config.yaml
grayscale: true
decoder_dropout: 0.1
beta2: 0.95
Rows from block 3 of the decoder of a small segmentation model, named by matrix and row number. Rows with one number belong to one channel. Each number is 128 + 32 x the weight over its row's rms, rounded and kept within 0 to 255. All counts start at 0. Numbers have three digits each. After the name is the row's rms in percent of the matrix's.
After each channel's rows are labels from the 100 images, of 14976, where the channel reaches its highest value: "strongest on" is what is common among them. Only what is clearly more common there than usual is listed. The data: scattered letters and digits in many colours. In brackets: how many of the 100.
# convs0: first 3x3 conv (decoder.decb.0.1.convs.0.weight, 96x96x3x3, standardized in use, each kernel summed), inputs 48-95
# convs1: second 3x3 conv (decoder.decb.0.1.convs.1.weight, 96x96x3x3, standardized in use, transposed, each kernel summed), outputs 48-95

convs0.27 091:108120127117135134165122021087153124158097111121117115115095076109121157190087123168175162169126055146095153062123138157108156160136148142138171
convs1.27 096:134131147133165077153202123087077127075140219098144185075107114162145156112131120169081117118114177149160115128144122103121125083131107122099087
strongest on: the character W (47); largest: W (45); count: one (45)

convs0.16 062:110131158081184101185127154105153137063089082142113132170115112089124102183138128153066112164120042123139110149118086118146130118186143169154121
convs1.16 064:182081084152109136102132072118135071137117163081080126070083119119119142082120150086145174128167088182139152112109155129130073155156112106150138
strongest on: count: one (37)

convs0.36 117:156127128089130126113121148123151102159131183107150076197087130183107150107132068105179186122166131158065125142113158073105228167118159136107139
convs1.36 136:128115107113103084182118117123104099102129113109131188098162186146145151128095162151131057135188175155162150097110175136189065107112157114166135
strongest on: the character T (64); largest: T (62); count: one (62)

convs0.63 120:113144092146133187120096095131148123119079123201145137117177100122141080101153102114185181126107170100114135196102195048154162184104138115171164
convs1.63 128:103110127161118090159166146133096147106158144101114154137057180119085178181133125194104081106131151178165135145179120134100120045101126152103050
strongest on: the character Q (67); largest: Q (67); count: one (52)

convs0.59 113:086118195085178205166174086114142117089091122107134059173154086123139121146143095129083135140132142125112127094133174130111113178143138101171174
convs1.59 108:210167038180144110120117137157110088151150184098107161105103113107106182147136158129126107102178097104139152172111096130133163081119160147091107
strongest on: the character V (66); largest: V (58); the character N (30); largest: N (29)

convs0.3 065:114170162120101125128164092139151125102128102125120176111138127123066127095170103113108111145109086118150136103123090062156095129150112152135112
convs1.3 072:163107072127142147123114170113117161106146079104134156139139086081093181183110120128144143175093163162113137115138154182111161173179152065128151
strongest on: the character S (48); largest: S (40); the character 5 (27)

convs0.67 090:104185134169141060184183152157104130195096113135152110135152179167136110164194152134109114175098117109087117121130087207124167136135161138142131
convs1.67 106:210136103022123135064057123135135096112166123101133176136178059147145141117090140131190158154139144154123123092137153056144093139132161094152128
strongest on: the character W (88); largest: W (87)

convs0.73 111:171102146158141127106135117154115110114143151050146119142143132132151124136158186140095148158126095102107114083145189154082111138165105159127120
convs1.73 097:131183077103121133122107108149083098129161084173133113152162164119101115099082092118199154117118127143116107168111092144141125157147183156150142
strongest on: the character H (91); largest: H (90); count: one (39)

convs0.72 093:164173089134143128160142114131128084112130122149137173104194164127175098094090195127157126104143133128087105125110124130146121133155147152110170
convs1.72 088:120099144154112144109162100125092128191101125112126095154087122106096123163150086100129108160122125086160126139160066141087166095129136181157112
strongest on: the character 8 (69); largest: 8 (45); the character 0 (27)

convs0.94 117:150111152178149143178127165134111097116069155163132132125133130118151145077137149092076175164109152102092092124094146137112186155153111163104152
convs1.94 100:142152101094071106101144045116134126131152118103150110113109133112126112170105114136178082176113131152153157143113107144137096081154154122120139
strongest on: count: one (56); the character A (47); largest: A (44); largest: 6 (34)

convs0.4 096:138144145167134100214131133150101096115123067205157107159150152140160159150118148120094155135121158145114157115091077148114164075138173140086154
convs1.4 074:108130134103172116035166119127080145093149113065127151093134047119118129143174106147152117133148137113145124180136128074092141150098133134196156
strongest on: the character 9 (90); largest: 9 (63)

convs0.85 083:063135097095149184185162091115183133087117130171139101057063132149150160088148114142120152125091116122101117192107144116137169115138137186096140
convs1.85 072:150134139151126080141125169157070117145097142094151126159100079157136082155146174126121131131165138072125073147158138110126105167112117162148113
strongest on: the character 9 (64); largest: 9 (56); count: one (48)

convs0.57 098:066130109107170128159147142092131089126068173164153128156120146118141160048107169164054151157113116085075082150110148107161161114135173140152071
convs1.57 064:137114118134116157130154087189065163139136107064111148150132133169119052157157141119160111080149123156175126128118126108091099118114103105131127
strongest on: the character H (38); largest: H (37)

convs0.18 112:142145046083160171107103112139114096069129103094134162151123124160091109118151138170076125139167079102105115095126116146130165088099123138190111
convs1.18 105:120124131154120083168136107075109203160119121137078073116120171127142138149116131072191165153132153146127125151140118145144094185201152126066151
strongest on: the character H (64); largest: H (64); count: one (59); largest: R (25)

convs0.17 096:136128096124146083171154180089102108091181135125113121105117124122131161104141135151038147186111089145073086092121111132081149147169165154064072
convs1.17 090:102128151107067150092108097179119152136147077149127111185147125122126116180116082133158093095134164121139174145063147139180118135062123146148183
strongest on: the character 9 (74); largest: 9 (72); count: one (63)

convs0.56 080:118163144090124150120089122154146144077187097126155145103139174139136128100137132109104134130116062213133145099074112133153186104157139163154161
convs1.56 072:144139051150148188122167144117087141189137146096101152163141073127078115175108121110121093133145169105138105156168132145090135168144180098183109
strongest on: the character 1 (26)

convs0.90 089:107180116129133086109130138083136124149122126150179152080137168108140170129146144178185164174122110150101110126112119054144086094096161136056145
convs1.90 069:175158111129134138145102089180120143168163141098099103165122130100107125183161096080149074157138093134127185156120067151081147092136124119159106
strongest on: count: one (57); the character D (38); largest: D (34); largest: 2 (29)

convs0.14 081:091122096095112117115158110083127183161090172114080166157103146162168150144139097143106155142124182127121128186112096146154108172159131124088207
convs1.14 089:178118112154153121124088125161120066112136120125169101126139079112076134084125175102156119164125069091082110078092149132095164129140155135164131
strongest on: the character P (56); largest: P (56); count: one (53); largest: D (31)

convs0.86 077:146140114153184078170147140096094207152131088180145149109120154157167133070158141118101132125115102121095058089179092162165157131106150145118154
convs1.86 075:110138133075055108120118104124152078093173092083089127132154138160170086132126136169141101116144074133158172137102142066109084078116101125182116
strongest on: the character T (67); largest: T (62); count: one (52)

convs0.28 084:094116146113128130139167132096117133129111129110170121129182138143177129153089113092091147165144112101064138099092084110118144124136154145068166
convs1.28 072:125059145146107072146136119092146139111119175107100139103108114131158166119214117147104063095158130111162149121087165145095093146096061113139133
strongest on: the character N (74); largest: N (72); count: one (39)

convs0.82 118:138081159092155103156145150110146093109067154167154171092168146108147129101106092105100166170169143093099156147127147063120153147135143096038190
convs1.82 098:171187102111127153079079119151135115118181133118130088125112089113087122127132106099126110108125089137129115110161071138164165094104165112162115
strongest on: the character D (77); largest: D (77); count: one (43)

convs0.33 071:179157110099168148140132113135162109145124099135108102140113135104098153154127104161067193147140075106163156131124091073142117107073169114136114
convs1.33 091:101075171165084115156097187159060150081119075157136140167168156083098065095138127099203118097140119147109078148128182156126117188138102104175123
strongest on: the character 9 (41); largest: 9 (38); count: one (38); the character Q (29)

convs0.79 125:112142086133146205131110122160091102155083084145100142154110139076089119082150047142157175105103072119171099148106182109151152049125173124181139
convs1.79 118:142096128141185076122172107097115152098132227095129169062055136102110212163137142161113135150144124180144124123143138123124111091122099109038104
strongest on: the character Q (66); largest: Q (62); the character R (31); largest: R (31)

convs0.26 115:167116097117106173138168097131065111131199135080100139149224147150148110151090148068142103125156167115151136186072151200146078150107135122109168
convs1.26 135:125116126135165146094089170146165112152138088143113111154099090065088136109126115129111152107070043103097083128173079143078197129138129164134117
strongest on: the character P (72); largest: P (72); count: one (53)

convs0.62 083:131127131145158112175156129073108107065119143118166146043117151102177194076128090169114176129124082078139095084143089112135162131076149155113095
convs1.62 070:114121093108094196108066093150127138212093089145118080129165168170147065130154094027126124167171093157129133101126137152153096195104129121179169
strongest on: the character 8 (49); largest: 8 (45); the character B (35); largest: B (34)

convs0.55 124:168122097152142159135130096204020117142158112089130134161173134119102106139096110097177151084143136164139124152105154135173101121116170097104137
convs1.55 115:112132143051103086118119109089181122104179135165156094050116084103127172147117120175138140172097129131104140124135109090134158106136137156112142
strongest on: the character A (59); largest: A (58); count: one (51)

convs0.50 081:130192137085140137156146156120120116116113159172172119116130135200117106120191124110135163176139076140092114165093114086159097107095155149117151
convs1.50 071:136030106153099120094135115139106109136145111071097184124084122109144145138152141154143045128126131158105147164142128170086163088146091140177087
strongest on: the character Y (66); largest: Y (59)

convs0.70 085:127128135098203101188137061103140167123140155113092153045121150122132185093101155117117152134110113144125101175176102061158160136138187105083134
convs1.70 076:129143115183098187141147171126154082128106161144162132134114122115120093171166111149089124136119127048110127071057112179106159143091057122145157
strongest on: the character D (66); largest: D (61); count: one (39)

convs0.21 118:118089094160160200157116125152106094167126155103146103135098165105118153154183140079133144076167128142149135127164134098134056162152144092109145
convs1.21 112:169128130127101114151136125081147069061135181146194122073102080129150172098098166147161174168105142090107109076098126125141163130155126151117158
strongest on: the character N (50); largest: N (44); the character O (36); largest: O (33)

convs0.69 086:133142123127151149110140116136143104142118118120108104172108124185152118126083144116141134127104122108099102206151134067138123135167170134125151
convs1.69 094:155086115128142092110131128165105144102112137100108140093107103075067139185162131138121099139173104166146137133119149175139100055117036125110096
strongest on: the character M (70); largest: M (42)

convs0.30 080:151109153134156182125076153109146165097164136086092076098113117096105138119145120128124146082128123132131088098143155118049073218217113108120155
convs1.30 082:149206099126153102127121144119140093121112160139180133115118084195151122154096169119128153170149158101089127135145077085162166146130173205119157
strongest on: the character S (73); largest: S (73); count: one (38)

convs0.44 107:125161116138164106167182132148124123047117075103111143132129157134116146117121147118131135147109106146073118086122159195106123186136176132158128
convs1.44 082:108164125151031126131121130087147142140125142144140099147092129137167108124129107149164142123124136084169075161178034068136137130155134168121076
strongest on: the character S (65); largest: S (63); count: one (43)

convs0.6 107:105142144069090145156103128121101094135148144144165117058167150131159148113111096084163191131160137155104142125068103086137148123155126141119147
convs1.6 102:149098072184135150128149091136111134145107114089066164180106139144127119156166142147118042116154152120127120138139143156087137124113161105206107
strongest on: count: one (58); the character D (26); the character T (26); largest: T (26)

convs0.66 088:158102063142118124131158146143123090155136150064110070106066135100121159170120143149105163135103129156095134126096173145105148145184142150144154
convs1.66 104:130117166140140170123144094115107152134107091107113145137126120190187088103131169087125170133121151146128078111136146074137124200162160117124121
strongest on: the character S (57); largest: S (54); count: one (42)

convs0.0 093:195134104161100091093158126159105116158108071077144150085085166147139184186142125132130138160162098169104106149069110138091202099121140183095179
convs1.0 102:101130177094156160162097122127168162127117078130109116146188136151134112070102137087084153142117140168147132053126188109164032143168160057123123
strongest on: the character Z (80); largest: Z (72)

convs0.11 112:211086163163171066113167140099132103156042140091132168079070137130104159156136132102118144127153087075093143152149138137103204146161135129110192
convs1.11 123:094208130106148218126114157178128122124155084140126109180172133153117077108063117122075159111102092193140115096135116124163093104106126115123092
strongest on: the character Z (73); largest: Z (73); count: one (70)

convs0.80 074:121147112106197117153131196159095124105079115113122109110089129155098165105150097134088172169122072132092105128093073148123204063170143156163154
convs1.80 060:154119149140148119112096097131155138078090140102090097118062059135143105088091186108134149142111159157141075157179169082126090158121136106152091
strongest on: the character M (36); largest: M (32); the character S (27); largest: S (25)

convs0.49 089:111136086143153152164118153114104166130160152103040099145104116155144178146187129175105146121130139090158147132153119152108089133179143125095136
convs1.49 084:129163194102131108109104155158157099049137067170176130130181137128152101087079166127182166189122114133092106117141152071147136172114172150153138
strongest on: the character Y (61); largest: Y (52); count: two (37)

convs0.25 078:103121090148178161109108148119140105123074144152118149109081141097177170138128114158083200118123088122154118152104118107087119054138172156132155
convs1.25 084:220154128084174105154105098140042096080114125105154129137178081127091100099105147064168140158130167140117095112131140144148097176171154112156136
strongest on: the character H (27); the character W (27)

convs0.81 127:138108121104142160141114089122147122196115070129136107172149134055105142169153137171118127173124127070116158103114117152138114141153119106157138
convs1.81 121:153155103164132117108153140122117115094142215057121177098106161189181112067120132165137157055106138145190114140125147082105135147143150126061099
strongest on: the character W (100); largest: W (99); count: one (39)

convs0.53 123:167150079147133162149103109164090107098144167057070152152170152127141121086074120127176133079085114149141104138122130108168064076183171111123114
convs1.53 137:104109186111180129145170088080169145109060129161184132094111110099112153143160106115096163203121159074084113080123149145116137158138110142133190
strongest on: the character 8 (65); largest: 8 (65); count: one (50); largest: X (25)

convs0.87 083:123122129127171152172175115113139129133110117120130171096213134162166106130123124147158150159158116095082101158116132066135147115156162136157184
convs1.87 118:113146140096194153134145126151126137094164165123137169107109127126081186140123095167112132121139119182147143120146104115112149092112089100133113
strongest on: the character R (84); largest: R (84); count: one (46)

convs0.2 128:165136139114141042130131174110135072103132135101107138065126109124176105163098157164133093153117105151140097182175140122059106128180138139081127
convs1.2 131:099163123114145238115077132182138110158116110152146106194160117115107101111131064096087163117136099114103153103068140133167156142068128115169168
strongest on: count: one (57); the character 8 (35); largest: 8 (33); the character D (25)

convs0.1 136:156150124088155161098138142128112111145126137067123148190129126101140130175152069134148178118159124126113103107101160149146108188096146102119150
convs1.1 121:114122122160088089126131154105127103138140119151089126080119151178168101085115199161095111121096134119136129151170115093151157140143154151085084
strongest on: count: one (49); the character L (28); largest: T (26); largest: L (25)